A small multi-label image tagger, trained from scratch.
Training: 19100 steps, batches of 256.
Rows from block 4 of a small multi-label image tagger, named by matrix and row number. Rows with one number belong to one neuron. Each number is 500 + 50 x the weight over its row's rms, rounded and kept within 0 to 999. All counts start at 0. Numbers have three digits each.
After each neuron's rows are labels from the 100 images, of 14848, where the neuron reaches its largest size: "top examples" is what is common among them; "peak on" is the class under the peak. Only what is clearly more common there than usual is listed. The data: pixel-art sprites of 400 made-up characters on tiled backdrops.
# gate: MLP gate (model.blocks.4.mlp.gate.weight, 384x192), inputs 0-191
# fc1: MLP up (model.blocks.4.mlp.fc1.weight, 384x192), inputs 0-191
# fc2: MLP down (model.blocks.4.mlp.fc2.weight, 192x384, transposed), outputs 0-191

gate.37:492440573460394522452500611453432469525475486536505499386576501548474460527479460487589482533506524538504490526473449462546469474504612410498489496496463555593553478391524465583448507467493499501530535529489536533513500554483538547443493435523451545502521542428473456489508483458576461551464587535516453631516534613410527481489587502532444495505454458503507503476426520574478420445471509519439476605448485543489519535583458492556462486379586612546559480549427509424529595527509510610424475472529522512555612586489556504552539531486490454532529529547492555465480582608488457518
fc1.37:560448571475356452468467566470477575491487561388498532409505505627536486498462437524568513444517463559513523468496459524560519455511559440451540456544551547524429461460449540527376484470471488523452473483487555495490536482514531601475529461482391570429486546529443491533607455460511583481573533578491398548528524524516504431431553520560470535547498417536513507504506567490495430501561550536528514527439492462543527402430416562537495465420560485543515498506444532536482457509496499511406467447530527445531616530470513493495519450538449392532491627628487440504481554494570457463
fc2.37:539567489564630472602487471468626615531519566424438506498572496573398473476441462509477463470456574514533463487472579437489459448507507496517491547455465524483427397516552527480506591466518487585444524490601483470476548494533468562441499520537464574415546516522588592444533443404484500523519473463574426524507468481614521473471503487588520509515550368490487479488488444542500478597430568475515479488535496446508500504433468515520392481473588524571498462438482421478476412515486473498470511532496495514544496517546509461454494362552487415560449529553579499421486502460581499471
top examples: green
peak on: sprite

gate.350:550561490468425464608502503465513533500488552445391514452397416542479462532555398473551470506521510482546496493516518520540522478535486499435515503509484486462417575444519532570530569441603498565457537487554572483506590502494609478469470403527509600376468504447488448449451459424529522515468528478400509530599437632402452480447530583541445421577505495506542511461509478460466475519467554485443522520534619554380509486465480584485567473464485503549442422543503490451524506516438520523504489550548476527540522565460485427461415528556515498544507471521433441376504446569549494513
fc1.350:409476566564541458419476594439418470492495472549540534487624523534459512467467526504471511551460427484539428601454506508565500516462506476511528423526375575535502484470517457392522510558519563528588575444505577491475435521530515472421517511391491400559559553560493520529510499515499480597513530450565441518534575471538519527569545461539531479519499570484486449379449451511524467450516416488457445570451445484597533526521545401542460448496532536417485453617438444478486511559519488529534430482505511480446502462483497465408534552445518512577559463460510567483375554514504400503
fc2.350:509576488554507473564454493485443525500480432412480444475454531495551476481501548455453488516588557463335467478522552434525448501531475445501428566480520556483567531578531474481598462585432446537439477604473452458492500496451468454550452483397421450526428512468480597512450563540474491483511470456447518502542521493498511471501428350514563475461557529446489559532488507496496515506500575563592487417495376497508473499513459514479560511476485517517516741506495541494533559451532479506485507474541462548500495530544500455530509463539437504481558513450499467671557492510433560536
top examples: green; large
peak on: sprite

gate.374:496471484516469401549528496441481533580447398522442452573422585459455400512585588425588481488556511564448398407508502491533457527603592440514499573488480632510473506488527533554486506486524441506527521483492554469537486435493486489433481444404446521475389487471483593490492528501544439540454528396526432427654555572459445472454542445493514535487502475466486532484505544560546434463476470578480533515551508549463494456559510469507615552468467524549518546550452534442501525553430438524444519428493524507469550576499596518579469524578478562443525512553497432476434486511485469524
fc1.374:494461524463485547501488510483462386564467396531528489528593489517409527552487341497539477524480554536419463481483482510560531411528562545447464479475525604380464543497501559477508415526495476552548432433405525538512572462501530406578535475445539483452486585511524485531518551404446533478428468480485479544540460560456510528557448520447475588589475523572502579442468509438572443409512507532541555575539449594442589530549505566455442517508521553450501559484468495473564533481505462529548515442508468482448587494544580495416490560488560458493498463567530539541490589547396514577
fc2.374:502455536425446513519480546472558509557533533520573515471458537452578499527510506567418464524461359385520578539503449517531627548486409572456517444539482390543526541526505551511567553519489534483556508425501439501453487428446498514533395478472583483477486462498520565440483474557565536529497500537420506432447454478565505523489605543495551503436537503474533463523618553407492543572571546473408540500521632573460481490446526481469546517481524455459411509538512543495476388584441507544518487506560462490537389424439411436436520455523528479537430423491489502566488477443488469510
top examples: large; place: upper left; red; blue
peak on: sprite

gate.151:465500517568489586530532529545537452468470497619479448535545580600462610484518526369437531562536412427526556508453522503529544531496445495415497479440413491493567520491570515500495539428493480500509617552461527629443522504470540513475495476430538417573469594439581535458576475535401470542549524488471531415458487462501517576565475512561533497587514595562450429471436548446490469513476511418435473524427483496507454531520513487584525567522449563481483523518557502411522477520431473483569490464570526515651487596448471555506484477473550538555552450444473537463471508521443509468
fc1.151:456503602488465541462509515544493529473633574501485531420553464540537548515460497456413529461441543464500535497466440506516571440454475514450417467526439425573416519484528591477553457539487568521545551433479475600466427556515559509493492530461603560505490556628482574426540466438473472615518454537485507525431452517441480617424527536556437441509508477466472536424532458442446569617464524398461499536396595486454518568459491542516465471529571477526517476490485490432396480577465439492497443542516423520572491511547528511445470536493531525524430519496505474545485499497603437573
fc2.151:547526480620450432498431482500499523446485512524452582646525414463452443401555498447573490515548606557485520589474596444386434524597397473587556599473398567459539519484503507476504467521535492504445597528575572496524503575506446478496509470476465513512510479524528483508434524493526444484429492433552471478555578475494507520548439403572501563543597461498502459534466403566521493471574481465598492397504466518530499527548463441474500465465447522507532606489497481504569467430546536472420541520503433479421489503510541507499456543524493588541572515505446513535555483432478432513
top examples: black
peak on: sprite

gate.356:481500552516497540610596457457531393526398450487493395522468508495443503506491498460519522538563487530480565440455505455493535494524467579370474504457452549447522526473524525563511528438592411513529529600493548499494547435504480484478433465500559520463438507329457530568557483486371433468523479478457549444531457581482536538420517522474484490607512491452496553541506466382450509508492454582532506464508519562465467467474505526591555457608450525534425497431520482550624500433475458452484512514521554503549535567435518582541380572502483511507536421526499555489582459529486557490
fc1.356:382513507516556534494576496547460521505526461567389445528558531484501467483502523538567545539522539533491572481414502490551533421470567619423512504468436479516458507541466516470476451514554553532554564472521533574530426455536468580444544507477490480536585552516481501472558525453454516543527404513579512485505554441523453555499487526522483464538535420461456488535435520455409522444358464484454413484508440480513525498470416408512442420560468443461501525412416501501522508553538372462588472510469481461477542418547464659531519513434531524493476444460606599491474551595496475417
fc2.356:579545458545613488506483464560534434497569431445496443536476538491556484436589550539461521512494532436366477445429546520500419560441503469601483597453556491516548484569500395475546470563467536481483515563520425529511453480441421570517492534477482590446531563532473601528464560523527462475518479545531431538457460467572518487524472406450558540433532540493501495540465497554542496512546510536621405403484462453520451483536434498505463509455510452523514631543481488428517483437524430511453472498504516541517599505553490475532531463471448489425476499389527527680580533483505558493
top examples: grey
peak on: sprite

gate.293:484495398542521489452501608500477553500499448573448521440447527481511513452485488497447539460428550451536515523476588506600563442431479456481477440474477608511452497470617413578493526518587561602479556568446521492475420446598467566543472500493501509608527568483504454454529454479526507538488460466540477545547494542512507506489474542550597522605544426517492592458384491560462551494547535467455528485491439520600561510485453429517439566455454470635551442521399450429571576521544472437475591476504507493510521527413427521518538456464476456510494491412493528461502553536453579452
fc1.293:414588495533543580434457559576571481462499526462445567541547450476554484549459485409458545619482543397522524506415509494497438467462458471476468514452483476505541511518470442471575600508469481559570549545474415516451490480548454442422507441465472584449587517529461501404462483522508522508517507506535559551494432445513537519533512555534492442485535496539443539505465422466628498473513476517541437485475495520428491594577451533496496552518468575529469476472497567443485565487519368436510508418591490491483504506470469445533501385418557471596548412428586626464540516468414502572
fc2.293:380516491420361467415550529513460474483422491642490545485558537372473553500532415607539587481512482421483534578543460577469506524519500510450574383470508461505489537444488575513472496494524527497565566502614553511542507450628530533551501459482504422526557462548435444467504483559447521535400484508560559491486455497438598561617558514471533504541408552506429552428501418441442550427493460461458498529522515522419502492527522493482502543540524433385534566492500536556502553509508491457552516508483470441488547461435443537490572540437486518524498503489504541527425524509519455481
top examples: white; orange
peak on: sprite

gate.116:443473465527488552592564508523516603584517492422466433452472582474435509535538501539426542568525431429545557359500575493469517557523452497511503448442420458564534446491533564523493473506509453568479482440479424509450500530465504577499511477461587537470500416416551526517510575577523468466601484427425478464517484452415489508545508562488542470426475532450471465502531570533539507538431580496474521535537498504373564525541458533443434561421551546538472508492567572505480570469485450467505546478630491473553420499522474447405401472575562522555477383463582515469529507460499493581
fc1.116:581477513599478418474420471559482500457405528487471522533494419563541479482513508500609432565561575556592518488602540412544506586495500561505517535467565524522516491575474444583540522504489500490370513590498502500633532428516484570505463442476386564471475443541435492519546445484534498547499458529433567463548497506507498484381507453572417467479528489426526585501535429457456469436527537449499389428499499550513477514502529472516584481515490494609555452549484494547588528465518559509532476562441465502502517509495462431435488485601432463466525544530426372454493460497437507500
fc2.116:406531481412493522508511547487504494498446538543514549423583513490474570591462427514513550564605512476553514465539549472514550512538594579460510410495456533544503511480502489538463504431485374550494510407555550521438528497511574502497537472453527504529544459501479450543536528534433485466511434412509669449536473451516449565526494511525494581527417496492457499416524530452493555500410461457443489523493500507425545502563489592465468487515557576478433419412540531599528546522496453440571457447518497471560453453418418516468433507543553586577489417526558525382409499582416464491
top examples: large; red
peak on: sprite

gate.232:466508489534495615387517527483506544465535537504446491393478535496526477470576478371442536536465520513550469491361565535508429523438478449418444480378422506590532517500557453406457537507469573535495493512540472641414440515442489503459477485466447537562516486490427519582527502534499553578558460460522453531513487502506389480422424518543582498521530484510493511450523515491581535570429426437470536497506486496521483569489378547554526532485447495570450465513487560385441508466501379490507468496564535565561559574517484517517553503500546432584569480445460537443554484520456506527
fc1.232:466498527607553472429406551607490577436534493492414560501596568519528553412590568527541550567548541521546424530515549426532493539445521470595485519491431482588521509517502438409526464505534591491398565566443531531502490581466530557493435481548398509552481596536459583458426504533535557557499550508555517559495463536520491473492496495548497452467613430531506483466448439626469466487428527431522415480433474530568466543535444458515467483481445498583510427521445549507490564457503503488551506579470502460546542513517469583546531463526446426494492465400467509447536456537576523554
fc2.232:375575397447505506483399506522501439457465542528507541532565513416488576492571481588500488486586451404546484526498572494521474549482491437584564490535480534507555486504524420561475543436536370530509556502465503491522500490547468417557548479420475446507491531468560511515418498585587494476442470455547534502567475486608522509628569473574601524540495508508428504568514518453507543513512561444469486430575469578487405469572495534479506526480439562481512454557504569509444501461493468485559426369492486460544532490485447472461538485551496581584451506441444556428393477492406524511
top examples: yellow; red
peak on: sprite

gate.213:454546455494488503489488572447491511456626463467466430516417465551448573548399432467440440460442518516507458494516491498435549478539535452418458454490479533451495549503529536553481509446512445571496520448515465484468494468531565501538516477499555487468551482563571504495508417435543545462478566535465556618459540552360606520510442497519599487571466522613448574432419615552441460442483540433412500573570489506482540526438525520431470523506522582528506497556495409465474548549579521588481571538512585516547512489509419508534485547495476518504534497520546418479452618506494591387
fc1.213:431523564533462452459426561499449449479474601539457583464586479563513541420547467507534555505458455416565427552506546529598508488438455417509545426522393474495474520474593524493434594519533595539528609563503562459490561518535542411466441409476482430510557536504509507440512497519449460460479567461475455513587529608503509581540564577538505482556568587525457534411472471471454427577458466536479462482512600494574510517539572480541461502552506493430472410521419469466461466568438530501497432481503493556510561510470521527423495492503476482640553482448490550459423532520486458489
fc2.213:484494422451518467520505585411580552464540444465423426519381479540463536516431525482500436560472494524437550394513486523423477519546549520486465482492488520412448506542481481492521575440467486495478576486452484526426482420527535595458557508536545584421493528482542494468522464484511549424536527574455556554480475489456607443502472439522610506575506481578485536469430589561537416459504519463483485531489502503526583523397512505432521468474525525579456610532451467443566530502508503510489553565518576549589511534470402499615486519491496459497493450553485379548470484496495607340
top examples: white
peak on: sprite

gate.79:501435650494466470507522488532473472496455546507599553449501447608516545494431436435490483519480447546488528595483477452458528456437496495482447447522424564427485529512454439530479486478488494541557510528518504458463575508498639503409494536476535433542448540467512443571483405532468445574546520526442452563569486509463530552494461483556515481551525570559520574443462533460436523523500447436529439513374441418553472496485547583573561459482549498508532494551531414458577505533456555600401501411523504570505549586411493599476506578448487463584532520479496464505542484550427460385
fc1.79:553504415586574548408488465551533429493419499526476570491481571391514497477533437507531517560546516508463515556457591504502489574570500457498430523563547525503493487553533419479445436502519581477520464610471475487497528511427548573509504489467393611487468473477412500478443552479527534498476478568581498442455507527535501437472433540560537539419602400460513538551474513505488595518503506515483523513502464558599512494517455477424448589467568499611644481509519509503572556378589502426536548507502549498517587508512496388463482515525465455486386553497415461464562508510504503490
fc2.79:510570433554530537530475507457511538507550486466483458459483538448492527428508523480457494477539383457479576508438470537445534493535512409536507568455455492524548550528585455482449492474587461504482565516516504449402451579437483474540511494500504518472559532429502500469473516491643485483442508421488490535440522574522521574475452476472543579454575379539515328530573590547475485455474545557528595506510507558535495505572441553397414478505554537475452519491505446542423403400507534412387517413562618503520456502558534449480519525550474547499470420469527528468545523463566446567
top examples: black; blue
peak on: sprite

gate.248:491509496476476581407510575450483579444553544516439499452569524603453549511477558396491486513566540540564440533532581442443473511539487436497398538444425444568528408434426496472505569448469515554454480519462505607561459514507470484476559513540510474500513488547466437531532515460524473551576547494465546442485552486463520552472534509544496425525448595507517491473475463535504422516486474382408471577516460465482470638498523553573600510513511620440573413516525527458465518535515465501578527531528489545549568602437535571475460551445528607518540531497523539376414519537473456505
fc1.248:476512488482454434587484521481527453456431473567455467510520485538519519544501558606663506472475522552511456428558489489425571551476549529528575470541536558452475522451516481561475462450615397483524555525477556415568533444556540522417431456484525497454515492440501462459472478421522439474454561414587467487505549571518509529474587501521454536572418428520553564481441452486419458474427485599500430502474566520531514507494541440495484440555493498462565535521423431549542551576485492470446522483391547536403528430515548548595493533611474545464498507561555492539400526507570467426
fc2.248:511423593508518490500583533377487558523499427427527399432573503610373465496379527459470475481437595605460495425513540493537513452520548499412475506549486518507455512492414536524517428589483518589540427416494453514459513443494516578489484486537542487528417566479566603520625537448434492553533507467460399541538501464459468487404521558463510448488515500488523471439486514496496467549553558533485517659508464436508537480431538468550557498523552505486491478531485421394544514555460509562536544496477450535475549561471561489566485498475452454472547558567492441488521572490518544499
top examples: large; red
peak on: sprite

gate.25:582446431581447506530531459441541569490458536438518509502398536444441460495532541516496480502626453464499538431412498594485527609542489526509515588499493542534471431484527539592522491455551431507514539533405475492507421500473513543526503428532568588477465467482539511545439498485606469534532479384380530474550512512500407506410524546491578499461490493400562507573562590511525546519491511493524563467540516540390491522476533535549647518459514479541479511535562547466533505438428463452486534491493538542574483610526450446539413520623552478501563500491416458451547433528488530485
fc1.25:505458482527503508429552531444548593452548516533463542518559565511508523465436498470538530433491543600494443543532568565441453500513523465552461449561463539498465451502475547466401475534498612554472441538406513464475472584531518511482608612551474502448563470533556459515537481519527519498452585540643394587476578476433488526553494527486537534462461435556570452523454444614516499533541474441555512571450427416563540504462515481489446473490560510487602502555466427502455541543557524557410489443440537546412503415493557496481514527448502481487497556540513541536458619413584419525
fc2.25:547514486476486539425525523511490426516578383530518502564460552519544464460465463520433505511393482502363476524513467535500448473498464432488444489519514455516559566589486460437457485627440571440504495536467471478436538463412530522552513552474436512564534501481481546483522569537514501441465506566557474578410477555592529413558499397406551607421555529552394465482497460577568535504567440531501473510513441512615491494534486521461492603449467525479521615490498485485488489457520548470529487537504498515430544503508544479459605492400472467487526511462480453688554532473496540465
top examples: black
peak on: sprite

gate.43:467468497492509487598622504363451492499453476506603451485488484493555468507459585516476450531508420527560538451584482476506579543517474458508520431519444496529517626481571457503543528563582366462609480492510547454433480440496525487465470536459523458484580459373405511521474529594505412476563521397556577463466499486570553455491565503445469455502444529458488456425535495472455511499560437504474472489494502553469468529487559500609533489513539486465420496464552494599640586569514566450528523484553555506496453482461504507471543470550557591473478470584587545507454481535534532480
fc1.43:520498457513451488620613529439532591527528422541445480437521422536533519502501477500501428430452569662530516448586557456505594491453461530418493461497501519464434573462523493568493501524533364506481552444501477410448513515474484464552548461530614480552500435438446517505482552506492423506557455474517542506557497580426539513438495501416460487557446494548482460440479499495479523532535480508506559495524534552478552466460590508546479454507469488443438472413495347517605532629442477516420536472484547536392487518519542606548468531528499535492518456502609466502476446538501551474
fc2.43:485472533428405518535399414520493487440542536565468559465501500525536534487540573549579577463508489460497506424498401435563436389520633436472493581490487530511535458528488471534522527463527486568547620562462491478492543451462478604419496521491473509379435626494524430424571473480491503511483581528503558470504492550543475548557526447495469474496572463543475534520514507503557490544514475397487478467555440433486450526565480523493520546486519440556426559592451519477418524443523466487492520450455426550534581584435487606542541459458462432517447489486574547528446439613492481417
top examples: grey; large
peak on: sprite

gate.203:466563472457466490528546521512604463321612507536477472541483572515421512499507512487491443391438537579520509430472504462505523483522572473430421514465510561479485464587515544458463429470499502567459510494489487570445430536539511513495472483459508559439469567483565533473565492301524520475513515415534520515513529578380521501559460517549509491552463485612500548537465503526581497568429516423509429482550492540492491604517501560473534558549455565482527445582480493506385573519543428463581471508443539473431531515506451492619504515511542514495535466513549547445426542417537491531
fc1.203:489495467531468515383443501526446395542450548546481616487568483470495536503530483587587474506496491449544453543472542644531399535490468593577599473492428465495551473467445459481433572497517531447590561524498612536518468511496419544559500461469461364484560506486499492548522539602462528466432577519440415536530523499506524579585513506487580510545512576406472564421467472559453495503548475557415495499520519524573490504536511415489438467469524522483502470488451525436554467507495529557441452487459486468534588459459502470454484471431393547599522425530491541459477577546429473463
fc2.203:472410478477481444451500570452469458405558456469502447561452570477492528424470550492447432456407442470457544496549431499492534514529599501465397509490548518472525539687444574461595460504561531526498470431467453503440490500494550481536474548451580577462428532520556467517522535434498543470508534502419586436458492575427508482534540440517506504461466524537554534507550619455562448497520503471488449510541527520487468583472506545350595507502476470480444545646507459515449467487503467434560459489499548531466498538503459532533491600489581453501620456482500447623507460460472520511
top examples: white; large
peak on: sprite

gate.94:627540539577471521473525546513493491538516476428550532489545419523499480563499444508458417486574498638489535567511497482497457518552404546497472550470490550481495525442407500471514454557431491509536433436498537561540516465395527487553524501407524430553460457467497523653459586506542551453570398501371398496553482479492458460418472500451506499544537546490479485463421563486528463447558438515505511518429507540450534533510523500537531402473435554409462519501550457417566421446510521563520495430565525449457544520540552509430557581494512525554575467590447491546574471472429417530
fc1.94:493469461465453439502485539504516528363491507482467541443515483478515455436519463632473442408438435450477567539540525525460529518466570418481501472588453445436455431532534463464419507571588470522549492523515507477479517452441458592558539479543519505400597486400507414474418541481550511448472531464533513486406566522503508465521550475478506485437448514513501497488583542597501655504542480497424461521576480624584488525461491578341513516468482541539498511530474454530465495489499508494377521497552494512374493469435436423491445505524530537480451407493516490501418513505553511557
fc2.94:460534424477483489479536551477479505475473370490475439476564546515486462509524537464550537534534576527412454435509558471513470471491553385554546540459524542528530487491508420429489463554468450482481477470398510491469483485515466568460538490475448499468549492428491580570495558487542487568435520450671514591534467480524416444530573497480437597448472452495450439526525385560567503482533501525579529484488430467506519447600484430529421612403451555455511656460502520550551603499560527370530487493509468433496470401466533447531565444515465536468458506484499520512446557476504504546
top examples: large; black
peak on: sprite

gate.100:521542550602476412571441565471487524514418459490486523496532466501370500521594505473591446529523555561526465450454557474557451563519474477472568480529454648471474473436540430473451542487497498599487513478493561436496550477517492527420467349413495498487494500475610587546522523425537439497434526398465437560662520528482474528485472512574532541520499552459512516419465526503502440482468517552473518529468517553519549486593523496517471453480502593507495506521400449417579548473489496551458483461495495499451506574555571464498449489531506533585574401520481464471484589493423427532
fc1.100:497498472557457476463465526444435572467482565442517496460417525521520408442477561565513358491473447544601545477508573523490482583433461524474505432485460441561455458524603499463482508576489516501450422546563521460479482552470523596530474420489511507487558412415567494641597555508516477544507533420443490455497487563506451452467416481561557516427520441393575493543610526492498493490521572515446478473490472478560539512475517571490550482383528524526492399547471470489537512580474530546465469501495417604480548521496442459440455426548583490570596428467459442497511514447518525546
fc2.100:512536514566623416563399522469476534493464547425414472544564433570430472420496513514561439499482577581493514468538585423548413452527517466489499533558474624405426478537526520516512502479534434568436525568610512380505591507570499458438536477511397542414453561452516481480464467468506447459512534556577503552514479524469555421557496371600524514517569466560542494479409458504547426498512513555570405433554400450539521485438486492528493484549562517548449505551462406511568536462510553555476459515487477561505539484523505508497520523465452427502489517550520515552506503524465513462
top examples: black; purple
peak on: sprite

gate.134:457450498461479418464516407429593481494432534656538523571526596479390519511396500532573513480520515530543462522547533606567473468523566495538501561548511524502491419462493481611482530516494512490525493495445578438563538486638492535504566517535416523504475445480559443541553484422488421539427502445514523504533600487528520546563536544513538511465398452524458546602499489476560540513560470485424590517561439575532473469581624495466506559517488494520579484498486508526530517477419542522558560470423475442437466517481472466488521511517540584553557568484457566435438599464488514468
fc1.134:588557527594516495540406493485540509502477546458502557510426496491445500588518520519538436517624567593497473472495538445511496578609416457516513608479536597467496457495470477523597483470433560552485504535408526499581461472501498493480552443430504557395483495505520516595496431409504516453543488499404443500540593494497445497391440505536491477473515451471584516531432512507459464466536619567528478550448571530481579599445486484495512394534478508515558505538477552449503517465518474563426538503502478428440496542523515472443376530603569523428567492597508462519468576487494469491
fc2.134:562439518579597540486480518507409469477595400419540450479503525498571486452464527486482547463383568506428453495483515473463458495466560494561431563490521531517522504575430397430510437593438511511461469524578459493472464516365435520485514591507486512490492506584458544533488554492567492520475503529574420560466501513506486511496485452415531541420486484478460553455475489567532492421558476520581431467448382418564483494536419498411425497477559511567508523555501478448515533442556526520378547473564588514492547482546582499527557520444457527432514542479547464614610538537525485555
top examples: white
peak on: sprite

gate.343:503428516453501564452557605417498501485636521459493467475510498543513479514388509395358446473478429541482480585500422449477584468476518490461424488460556468586476521450522557495505555505492500542560442487511411580493485416485490451455560563470631490538520433571514478533573525471593576496545483496511493471392567491443550522457525530461500477519450537560463419487509465435572469534595438410442456530526510523534465489458551499538473579552534551452496483581533394449475474546544499542544489564559577516530618444521530463457615572441501510471520536533509523477485504440484482479
fc1.343:565546576510537499524464536621523501522415558499506565501559384599547573515572486554500501541537494486525476546594436474516572547455455589498515506507516467508466593490432513531567575444418614534416571539493470533577538498492546523524494477490473492528489581524585481500520524545517542535584522570362566474494398497475515454459452507549430369569574432517518574422420522494475451551470577461460447479431600510454494518456496454553511431487467484485483471501521541502419511541459516577579425555473545499539548529456440585463535482558491509546535500585492483440517498531457491412
fc2.343:530596474516545517542456561528461430459533514471442520526413455526602513427624578420587469479522528480477439498458547497465432524474499408528525512449464559449501511442560372386442555498467538467528556567375517461524494584529484520504494477461535516481583438471502412420468533503505473493576507529508536523507571507484447509456435474546522532522614517554468527511524495524399505486443510482534468415386560494542505551492438512491461437497469503573433530503491503503459505530545493546373458532516603583501540501507529457513404560451561589539572418489496435555508537576556402479
top examples: green
peak on: sprite

gate.155:442483613608463487550437507495549470463440493541455530543474487590476411483475475523557473588571440491514506554436469445515512539516464395491425567492486634507455479535557468541577512529513492510533560555473521455413519423540546506406469458452466517519488500479490539463489439430560456580522546426475490509526504593542534481480557444578455556543577440461447591531443454440547468487474467515498396484477528551575445613544594459598531594482484594475602470589466462464588596430433529494533515566519442504445490586480509513498474524544568470498522447457485477504513530486426505484
fc1.155:516428495461595542482518453571494480522564509508493436462526557425520495487525634509616573443502502532554470438467489497523451506479587518519522529447530419529606488595488467485458466492589496514569486447468479529434472532552457549441454559536523499450520493547506484495451455502561478563419571534656434518469510424461482537489526580440551466458469509505594426460560456558532580546497445502493580499402533421539534485481484439437381507536562452571495468556483503496482545578620503477434585445516538532519420434535522562568531496473470542481431526488581516430515532495611531548
fc2.155:530420453530435525451493633482505464466461373537516483463476506479540482498468446508496511441440574530434461487558485530448531483480533475536473430506533522527454558529499528482433398632401556446534520581439454470576450448449494523539480511502502509470533550511495505463545575543488462438482581500526458585460558583477508509441434515426531480472450488425459567507423447593472446512503545601510433595475468506527590518507507369418531550488606510458621619498424471504495517457541500490483462573440576552454564473459536428591489504521459477462474505554565522572464544526556463484
top examples: black
peak on: sprite

gate.30:554518441537436521524585524416527551417602509493462551448441530459517461447544495364461487475539508494495464490474523608466533515536480440510525509481489485570554491475510544484417596475533536561483557611414494501477463485453495423456493529546545441401510520482488494494529450463507461474433522511517447537528520607418547541498518564457468457493467477542591386486573424607554401564577475484571532457537582470475508569496437534542518477451504576491489486528516481524493548518496468410411508495489667602491526485414597453490417562544518498491488491534554548493436475443583474555
fc1.30:470535477515448517431455506427471591557523485541522461479412554430474468536457499484542401540669520558420515463427550487577541588576563519478461475474530588528491391591538504524512447508473487532491455500441534497472439513525503527459534497438479593506440439516555528521540502454505512578509500434452533487587530439525431440467466510535600572481524511389575546453499562464481461462473526487486581581565426512457576517534545487458545497485530476610502550549397537462541539495560426533506558472496400543585485545460445601554476469477555534416561499442479430471478559515436558520
fc2.30:516493517513482548519544561481498481473450392418428500556540527519510494514524468469487545492453499483369535467526541531530414488532497476421436520505564511445457504479453581451539479537479569525501546496527529539501450471514507512597463484489442444481482524481421513436475486515460563456459491539548545559530468565403524444599509508494486515456587410581529532507394534531527473535501585651613495422377425459493483443437412411579515510461450480480456654454528589539543508516510496509482471543489543452450351452542465467552481497534482463488473477563544560595502475540608514539
top examples: grey
peak on: sprite

gate.303:426474580530472516468421487546437488530436555497491581511516476519451501490506469518618479605536407414544590565436500506467377573487454521465474522476426533490543486543528490573531563505474443508524576517487535520503537522546498590491463444453376488429519490445582504474502455579492439577464619459428533552502478512502546579525500410523515478511559516377505593476497490511541502521519488521406431511500472423524464556509518510512509553406583557526527476509455567505508533520467562573419507485499345533539490551520447445412477435458532516572558395510520488505480609504429488479
fc1.303:491459591486511547449503414536452391545512473483605496534510499459556490480434548485527502555532461484489537554491467463444388518478500539468498504489550414537647518511471456522464506533454418354576445523486462495460495504440423552483432562471498481533466442492485545540514464546508437505454525504537477485407503433568592571490463416429529539427559553456510511538563483505463564481605427591469486487433469358578392441553504498509471563460521500575517504427529505576536530553555604525385532525498451514526459465581508488457539463439446529491501482552513477547586542442456531461
fc2.303:580542408494556479484587540513556569434475485488448479434474515486576487456576497533410547392417524467529451453478561609571580459426510465575588437458537454561469440477575422441437477549519583557492516499502471509561441485502452491558523552612527495522539596550481485533531553479494554503497448510542449500487487484565437485473435612465514509517425475529490430516556513564555487508463558420599540475469511573508587442523482430551460476497444452483460492496535509458439470489491480416507458489488614510498554460436517473585497443528479435478422585428539471465471407530628512545
top examples: black
peak on: sprite